Weights of a small image-text matching model: 64-pixel images, fusion encoder activation gelu_tanh.
Rows from block 5 of the fusion encoder of a small image-text matching model, named by matrix and row number. Rows with one number within an expert belong to one neuron, the router's apart. Each number is 128 + 24 x the weight over its row's rms, rounded and kept within 0 to 255. All counts start at 0. Numbers have three digits each.
Before each expert's rows are labels from the 100 texts, of 14848, where the router gives the expert most weight on average: "tokens" is the input token at the peak. Only what is clearly more common there than usual is listed. The data: single toy objects rendered from many sides on busy backdrops.
# router: router (fusion_encoder.blocks.5.mlp.router.weight, 8x256, trained with AdamW), inputs 174-202
# up: expert up (fusion_encoder.blocks.5.mlp.up, 8x128x256), inputs 174-202
# down: expert down (fusion_encoder.blocks.5.mlp.down, 8x256x128, transposed), outputs 174-202

# expert 5
tokens: "from"; "above"; "purple"
router.5:094108128124135150099135089116143101090142123130167123143175150114132126135093115099128
up.4:111125150104139112116109137101128131130156117097132141143160110111127150149101122151119
down.4:118081085132081161141108114109035149113133141153156166118112111145150126130150141147143
up.5:128162149130117126068123116144141131136139165145116136137129170131118128150181120124123
down.5:129119121161117124148174091117128131127178084130144124143109133126125125105117141110148
up.6:101099128138173085115161083149125132145064143133122167128079110108114120150142117130173
down.6:136189122120070112104077174086120149091126138117142117139167139106132155117107150087129
up.7:156114145148138147141118135146123080123129087178161129130190120124075172119173112156145
down.7:124119088118129092146135146079124187115118105130134132107073114083140093096115148087132
up.8:111117145166154170159134107126113128134135105108148107163105112115138175126148142177082
down.8:122129122110140093109094148146125128128117142147143153119112124146113065142127141108152
up.9:099149119116106112126094112151113148184108107084125130179092160138126119140152152138143
down.9:123132144109119149154114125158106144089139133151125122142092121134130135104107085160161
up.10:134084148122142101078148138127097126175088123069088110145148140132146125138168133107100
down.10:159146057105142073145118126135122117117140120187156180161096175143135127100073125132127
up.11:124127132133144101161131129133135115114134140129140155127130145122165099149106135157103
down.11:142153111165105131084108180158118183153099133150158113118110132108149114151112152128112
up.12:157148119136144123125121123126114105120134161148098142101145146134109083118112143122126
down.12:135174130084109127117123148149131174130127117111140136108126088110101140126144122160156
up.13:159086132111116165147136122166142076122134087124152143144143122155145145109090134095125
down.13:137128126105126164143149130147132089138141084116112100111154151121112131130170095115133
up.14:116135084113128093122094098127141117087075114145124085142130147133118155113118168116126
down.14:162161133177117121130156168108107158127117156073105137107120107099082115171154089122135
up.15:117138163154170149143146123123139126107112124114113116104157152114095137134154145163133
down.15:151104103155106089167113151129136148118152127143141106114107152093137131132085134091127
up.16:170127127131116127149106105139127136162105162148149142170102141142089130096133173184100
down.16:087126117136141136104134123119138117101146133097125148090148071120131116136137111090096
up.17:106071107129126103110089138110087121101140148162135128120104136094128098182101141154127
down.17:126221146144127130139115111117127199148129148120124117152155105108115121119112151113132
up.18:145164154129123135126144119124113059136132154121146113098086114071167126124057108134134
down.18:113112110143117114128114106131143188159148135135122122148155160148133153130157119121116
up.19:139132132146147118174139111118126101149116159114117140123094132135149082119172124125159
down.19:094134139118120088086102117149129152065107122179123099162144118098127153160138157126109
up.20:124156138115128156106199121172145131140149137135107109145132135127126110172113162120129
down.20:127112114095137133102149109132119119138141155120146197139080129141144103127154118080142
up.21:113104120120086131113114144121117126120145156200120140134081101144121170116128124155141
down.21:120184132175159135120175128131119133136135142090075124123090086074164129134152121116140
up.22:134140170145134097079121132144167144141134163124152107115184176164120128120153149169144
down.22:124097113147095117125148102131102137130144078142146181140124163156167111139148137126150
up.23:132169141109143170124086116086090142162165105149113174118149120089102122093141102106149
down.23:102150132161147123143152107178105089088111166089121117104120118128095151109099146136101
up.24:124172134144116163160119136090127135141186097161120121105149098105157120141136142106158
down.24:156081107122157127127145096125074131113084155127139094127122142106133114101125167109078

# expert 1
tokens: "seen"; "below"; "level"
router.1:107165132132122127145156124143138159111104118087094097130131119121118140153099129123111
up.48:117174150113133170151130121112170086162147097146103142123115130111126125131132134120117
down.48:161121126127129190126130125144118104151181080120104136102135136105125138128099138161136
up.49:146147097164155151121138121144104084152164141152130141140114157144175132126132092129095
down.49:126125148173150117138109148109124174153168138102141159103109077115148129133097149162095
up.50:118080098114151109145136126156162146119138141166127138142131098189174174117143122105137
down.50:130094109163123108118112124121102130148137164120129152148157151138137095119101135155101
up.51:121158117120130125155117159097129159132168098113100119111122127130144100133110129104121
down.51:161093118139123136156116137137152097135134103146160145160102112134148116120094104181137
up.52:159156109147142130145168136126123130104109116147119142153135142141174187151160135141102
down.52:095160130139123141115096162132130170117128164107109104114115122133090083138106115130157
up.53:143125085155161095138136118119135135159150102183066150127128169131109199122131135062162
down.53:120107125144116115120140127131120107101112177121155127142141101131131129140129099175094
up.54:141111101148139102135147102163135135106156137089108091115144152149118134102124121152150
down.54:151129154145126144138127128129104160161151132151120154177123137150153099150118090142141
up.55:160131112112098163096138135160139134147122147133151110131129116181138119138096101140149
down.55:123127115139157145138142127109121150138136131127113131130124138077119101160125146131120
up.56:167138113132119152085151105145093112122127150146155128102109127120149117138117096152119
down.56:133143111122121119095162140125134132128081143165075142110162142125148176136116147118153
up.57:128176122113087151158147133152149100142115132124153149107115129116142119122144141087108
down.57:093082170162173115134141149120107121147143151177136144126121113133130105130130092139109
up.58:157172140132118118138145145143138192141126153077130090114138119085065145146119133167102
down.58:115112117124135152132134106107128079124125087152139144131123170169164112124138142113131
up.59:128094137094145108118114085108125155149123139146115105117149147075104093143105136113151
down.59:125140127162104152129142180103137118099152108103146121161119141119143157143137145169098
up.60:139148124151090113189134112168136157155071134118141115155145166140093113131150142122089
down.60:123043156128169113100099156112079097108175133128114136148110114153100125118108169102146
up.61:113105081134097133115126071139096106123126118134151142153130123126151137094137123141111
down.61:130108146102138121135138141147112128113147108162118174143134146111157089177166178141112
up.62:131072169120151139100127146119148138106144108153189123111143092120131108136146145134139
down.62:134181101149124120170101095140103152125124136094131137150119169086099145137128140125142
up.63:135189149119152115143155115097126107171170149120090108149101121067112141137143092110136
down.63:117114103112123143115137149107149132094105125124160105159147137166114117102104137157109
up.64:161156113097083135110131156075119139141165104098104093105182108120107143149139116140141
down.64:109126107112107155124174138106167102125081061112149125064154147157122140106127146165128
up.65:130085111144102125152115104107155141135138130159134111122164094077079135119142139155175
down.65:148166110121107114102124142125100124139118117141112140094145155161177119124102142115112
up.66:145201166118103134126141121116113143129121152100105075126097090092105136126147158132121
down.66:117078115120144119153131117119130114132147119131148136137137164175133100135116115119130
up.67:155164138123098123132166144136119166153151163086080130094089105073132152152138133146096
down.67:103111144104139114149113105102133091128108086143192100149152145169123127096132133100156
up.68:140132135133158161078071120142092116111158124134132121136132121137120161147085137164155
down.68:133112122186145098132191139161141061108092131160133110122113150112189136153153170094132

# expert 0
tokens: "below"; "boat"; "level"
router.0:062127116129108150098149107146143129136094118130171100131127124101086142131082095165113
up.4:093116141105121136118126121134127148141126125105132124123184135060141163151138112120144
down.4:187102140141133101099126108127126128118141089149141113166144107169099111111107158170116
up.5:125155179091108132105097124134068177096107136167140135165156104123151163125083141180087
down.5:136107101178162116153133137129148093175140118126126129098112157119097181129181112102159
up.6:109187123143119127119125088147117137143089135129092193108133115121111141136125129095122
down.6:151100085095121148130131154120139097126131109156148068135112181159161139127130149164099
up.7:133148116104132117141090114141118115122146143136153141135156138169109137110106161180133
down.7:117114142109145100124108141123127149157098124142071118104103121090152112108128118101153
up.8:142094139119120123131159122109100139115117104149104124172159135125159106156130135125090
down.8:129170098135093170092093155158144097101183136133156156106129114169100108147090121142184
up.9:093177119125121105131130102110127175144142156132094129099130114130133147130095123139169
down.9:166130142147116125103119173134154082100137115160154134169124187133109129113161118092145
up.10:105125105134100108114110085120134097149132123119117050136143155146109142125165156107174
down.10:138155094116141144131158143153093156125113162151127129120135147160135093148057134132100
up.11:135165115090061131153116129114124174113100125118110090111130131126120147133119132144098
down.11:125112120131163165105103150173127115123140143128105175134125112093108096139116107136121
up.12:148137126093120137140154152134148167092095158142171080130129123158106081131096137133159
down.12:139159133160108123111120114136118144139123148107109141123100127089148133120123139147121
up.13:162165155118122157149121150131123213157125102112163090134077148127161087108128158142117
down.13:140106099150122097081137090134183102119121132140124189127130124106154101129113113112114
up.14:155069193123110097110115099127137142104148153165131137146136134118169064134135113137108
down.14:091158092149119169134118138118129085142133109115143137142116122129107165099083114146137
up.15:137087109165185107149114129167155128154157121117129150118137108131093147144135123063133
down.15:166130143120097131111131132140106134103086086169117100120123152074177121130089156157124
up.16:133155099101149081077098100129125152136102115146141123117105120119135126141160134161150
down.16:140092145118109166160107143132165131152130125122146154145151124131103112115118091081159
up.17:120156086110119093097104123088125111159117048123112093144142130130134144136093152148143
down.17:150155131138145125146133107146127136087146194143130125143076152136157092152113076104117
up.18:112067133107106129096139115125138179123119160158152100096087102171165124143108151165145
down.18:143187113104137155127125165130145119134155162099121137169120090106106061118124107079144
up.19:080119127180123133077122136137106137132127131103106072195128104147140079162128131131142
down.19:195114114089132115132135130132142140141083126128151135115125160154123162102155093097127
up.20:116104104092118156148154092133147121122134124133138121109118130145134120096127140175157
down.20:178146109097153089126116170125134114120108161141117144152134117095165149163152132100169
up.21:076091099124123153152117116114166151115123135132133115079128116113126083130072123125130
down.21:136134116093109149144170124128114130127147152099137115152112129121149129084128155138141
up.22:128130148163163105097164148137119154098143099078138134128146063125118094160105130137143
down.22:138154090067118163111124162152146126096136116128112111134150112107140098118120117120113
up.23:109111110106124146137161123126125148137110125142135133144095106142092100149127118137101
down.23:133133112163137127155122133126137108099141140079165124122120119108154117097117130135140
up.24:101137118133137170136146161114151093104128113120139115110120135143133147117151126132137
down.24:163116147102094100120114153128104161158134115136131131139099116080124131121086142126112

# expert 6
tokens: "seen"; "from"; "white"
router.6:119101134134128138068124093118148114135117114124150129136137138125110136116105118119134
up.4:124127105120169118116119109112165126146099074145096156102141079149152141116118115126138
down.4:178088145139123145154140132125120138100151129132105146125121168094094129133107139104120
up.5:131145104133125088104091108155114122136100105163096103152125095158080127108131165147123
down.5:148097108137098152136154112135151122126167147064134162098118147160146140125126112135090
up.6:099156074134124164141151100140148101157129116102102147125124130103127156110138097085109
down.6:135162178167146120126111119114153158133179153139116095166115140167111110122102133160130
up.7:114150158160082155060115153077106094145152165080159106181116096080095117147126118139143
down.7:120112123140132139173097110153100166128092106129102113119115101136126148091144121095144
up.8:130129132116149120144112091116144154109095138176091140121119127163144109111098127125162
down.8:128131125116095138156128145152130133166149115095127124127150137072120146139149111109137
up.9:117118171118142097094136144135146116133107137120123123080112110117131112124128114131134
down.9:117169084113126173139096095151090133135155114095096126173163146148099133089110122127143
up.10:113113106178112133129132133118148085120133086122128147088103146126093120115149125131138
down.10:129092091149123101147092162132079180112142101119130109126141110084166159132078109089106
up.11:123124132130151108129135140102113136162127157167111090133137138122120129122133136092139
down.11:126148148087122105133118115168130139117113117101112097149111150137158109122125162128119
up.12:061174129148087118185141190142129148134134132098120134123099090119120139142159131126137
down.12:138078129134158140087113100125108112178119170125160133112124109133121121141117092103139
up.13:122105132093147127163121125083140134113085119118121125151108195090124119106098110112103
down.13:092148119201134102106147105155127132113141162125094121098133127158162115141164178130141
up.14:144171139107134175124155159097102143172165142123110116140107133123133140093133104176117
down.14:129124113145125093136118083120138152076109116157133132069112129122123095164090126120137
up.15:124112107170150119121149132131139166090104150111114107119132129139106140124104157106111
down.15:134156129047138130139099114123104121165118160114112131134145153124133121128152113155187
up.16:102080128120135184139117136116124105062090130179162130138148100164142142117111146175106
down.16:141143137157121099129145146126134149128131130083126115111115142108128127121131104102118
up.17:131100135118148113100125130131161100142170131112093130129127124095130129139094096165122
down.17:122103123124128133098122152117177148089125103141156144103140097134138093122107127107132
up.18:149119147099157128141110161169136123194113108137127165124152088133126091111109111079161
down.18:109166102158098117087144118103148112066124161125097134117114131106152148185134145107105
up.19:140110165119103120151115120146098177140118124153107158152112155162151149095114120119101
down.19:110141109145127113107124097117116100114109139130107112075125097063131153129162139155160
up.20:138145145097122134084116128140100138150136108131145123151166129167140107135121156201148
down.20:139118114167152101163154117133102136121125165117134130099119137086136139115184117118128
up.21:103119139151096112121124133118092169125080146130097068123144120108102159115105108124116
down.21:124152116106153136141110126083181131113147159150125119134102087114150112136175109131156
up.22:131137159109152166133079128175134125171117092152146134106135104085149087104108104108138
down.22:128111111125124113139167150106146137142159130107099142133069178124108142145124113114130
up.23:147120122126094160124146162116171132141182108112095129084180116158163130146094129117127
down.23:110112106133142117150106105137092166129121167135148111147087162127126136092098122109136
up.24:141127102089142138168118126148119089112127161133128146111095142107124124141123100137101
down.24:111107138132134102152132148123131171116140092103121096116155123130129121132169129129130